A small spectrogram diffusion model, trained from scratch.
Model: log mel input, arch unet, widths [48, 96, 144].
Training: soap at rate 0.0031, 12600 steps, batches of 64.
Rows from block 2 of a small spectrogram diffusion model, named by matrix and row number. Rows with one number belong to one channel. Each number is 500 + 25 x the weight over its row's rms, rounded and kept within 0 to 999. All counts start at 0. Numbers have three digits each. After the name is the row's rms in percent of the matrix's.
Before each channel's rows are labels from the 100 clips, of 14976 (inputs lightly noised), where the channel reaches its highest value: "peak in band" is the frequency band that holds the peak. Only what is clearly more common there than usual is listed. The data: struck, bounced, scraped and rolled objects made by modal synthesis.
# convs0: first 3x3 conv (model.enc.0.2.convs.0.weight, 48x48x3x3, standardized in use, each kernel summed), inputs 0-47
# convs1: second 3x3 conv (model.enc.0.2.convs.1.weight, 48x48x3x3, standardized in use, transposed, each kernel summed), outputs 0-47

peak in band: 2000 to 4000 Hz
convs0.20 109:501537486480501515525513508555507533495490520519535509474485452514519450467537464519528515502490484461501500517485523481527521491493446500463522
convs1.20 112:507506503509505503515462491542549510499508548478506495527515480463505484544507556499482529527502544494536519551518502484512514511473549515512503

peak in band: 0 to 250 Hz
convs0.17 087:512561492482496470501480507443492486525520481507540511506478477534518531502513482442518515489522527513496488466536483444490532480496509478496485
convs1.17 082:470493497494557541505513542510470474525539496496479473518532506537520490492487479492510516517484454549510477474529516493513520481557490522495479

peak in band: 2000 to 4000 Hz
convs0.44 100:513533518504501496504557491522512541491499538525452514501556506509492443481516512496506500511520495480519528464520504457461485455492518526513494
convs1.44 089:497495502532518514480496480520510510471486458485504517501456550497472520528489453457486480466488494500528518449439517535499521503484513499491536

peak in band: 0 to 250 Hz
convs0.22 083:487494514518489487483497507491468502441502530520550516533532539532479498479483488504494491494466554500529482485459478466497480493481504488489438
convs1.22 084:505474464545512487513506510527490528532528488475519548522545472521497489521520464518471502523486524506465538499471516516567499523502526513507513

peak in band: 0 to 250 Hz
convs0.2 105:445510493509502521448505514447461497539513491474481498499500520512537482518497468507489501492499564510467522510516490486457492469528511547503491
convs1.2 070:487489510480535503559521529447487457520538510444529468494499549504489514513526525497505502496507494508495493525511483517519524448502531503476483

peak in band: 250 to 500 Hz
convs0.12 095:514496512473490499513505536487490516506524492493462494496451487512531513493513537536438526512504507510523476502543524452490503502474459472472555
convs1.12 103:518489494479488566499471516492501553481499506511499493473498510550502458514529440526460528479485497465498514538503499498521502473524484495491539

peak in band: 250 to 500 Hz
convs0.23 089:511489499497503464532495527530504506490514483538533477495510477496496427479491520533465482518513533501531513512495551556503509535474510483530474
convs1.23 081:529499526483493478529523470528530534476458538531491518480492506486476474517485507523481481483520515541526533508508552532513530506468520456506532

peak in band: 4000 to 8000 Hz
convs0.6 106:458505506484476492492552510511496477500500510482470507492458534521522460482452523469462493476559529480484540505526466505523470494487506488496482
convs1.6 070:477501499526515472487496499490532511480494517469557494501530542485503530485496497493521534506452507490523520530525509441485521469516542480495445

peak in band: 1000 to 2000 Hz
convs0.33 151:466496497496495458474495514503470522496556517493527509498514516474520483491487540472488530496495501500502539567540510510490492474515465447456515
convs1.33 120:485490457529513489492508547519502514465471495511519515526476530490502473488502503489519534537520467551515511561561516506500476472508500533505503

peak in band: 500 to 1000 Hz
convs0.38 115:468478504532517471449530491463503508498514505525528528472491547511499513469475473480472462504492542536524528490523527514512475492537545505490501
convs1.38 110:489513550447507501522470507479473494512489535487488479495483512477481501429465479484484483497454486493494470481481489494491536458458517474516479

peak in band: 0 to 250 Hz
convs0.1 107:523549485487478537536482499478481496529482478503490454483468466533498534510525523522490498482499501501531475433466486501520534516473499519476474
convs1.1 089:476474517491469506513479501507521499490449513465477486509460557499497486481529502542480510535456479495498494475499516489522501479452538500514441

peak in band: 500 to 1000 Hz
convs0.19 096:535538498529483490494509505527501495449514488512499430510488515519479529507471490523511516520485486504519442465492471468556519519478490515495469
convs1.19 093:470459538488519516475487499527534473524555478512450496496526473511525494494483462478459511518479522474495469528479513506459469520507476499477517

peak in band: 4000 to 8000 Hz
convs0.43 082:476522482478482536536501473503495487484538534557508483470486517498493508489477471474465485459538506529566495487531512524499530502501508514532523
convs1.43 083:499511516449501519523528473527503473496466535530489476470509495487456525535457507501497464482540475515513532508494541521464533513528507463506495

peak in band: 2000 to 4000 Hz
convs0.24 114:486498492524509510529498519470531513506537534490523474487498496506524545482517484452490509576458479510546524525466513503522527522494519476485501
convs1.24 167:524546504488489460499503481502467500517481513503478486484514461525507486472517496471516487452520522507455485410524460512483500493521501504511483

peak in band: 0 to 250 Hz
convs0.41 073:463462504507512511479481522478509463503536483532494520503526542518551486501516485530511464532492509536507444526528514478463483467522486504523480
convs1.41 079:486491434533544488520492538473466526540506493469543499492539492528497504544481488485526530505489510510477522500509501487519494510521530497484447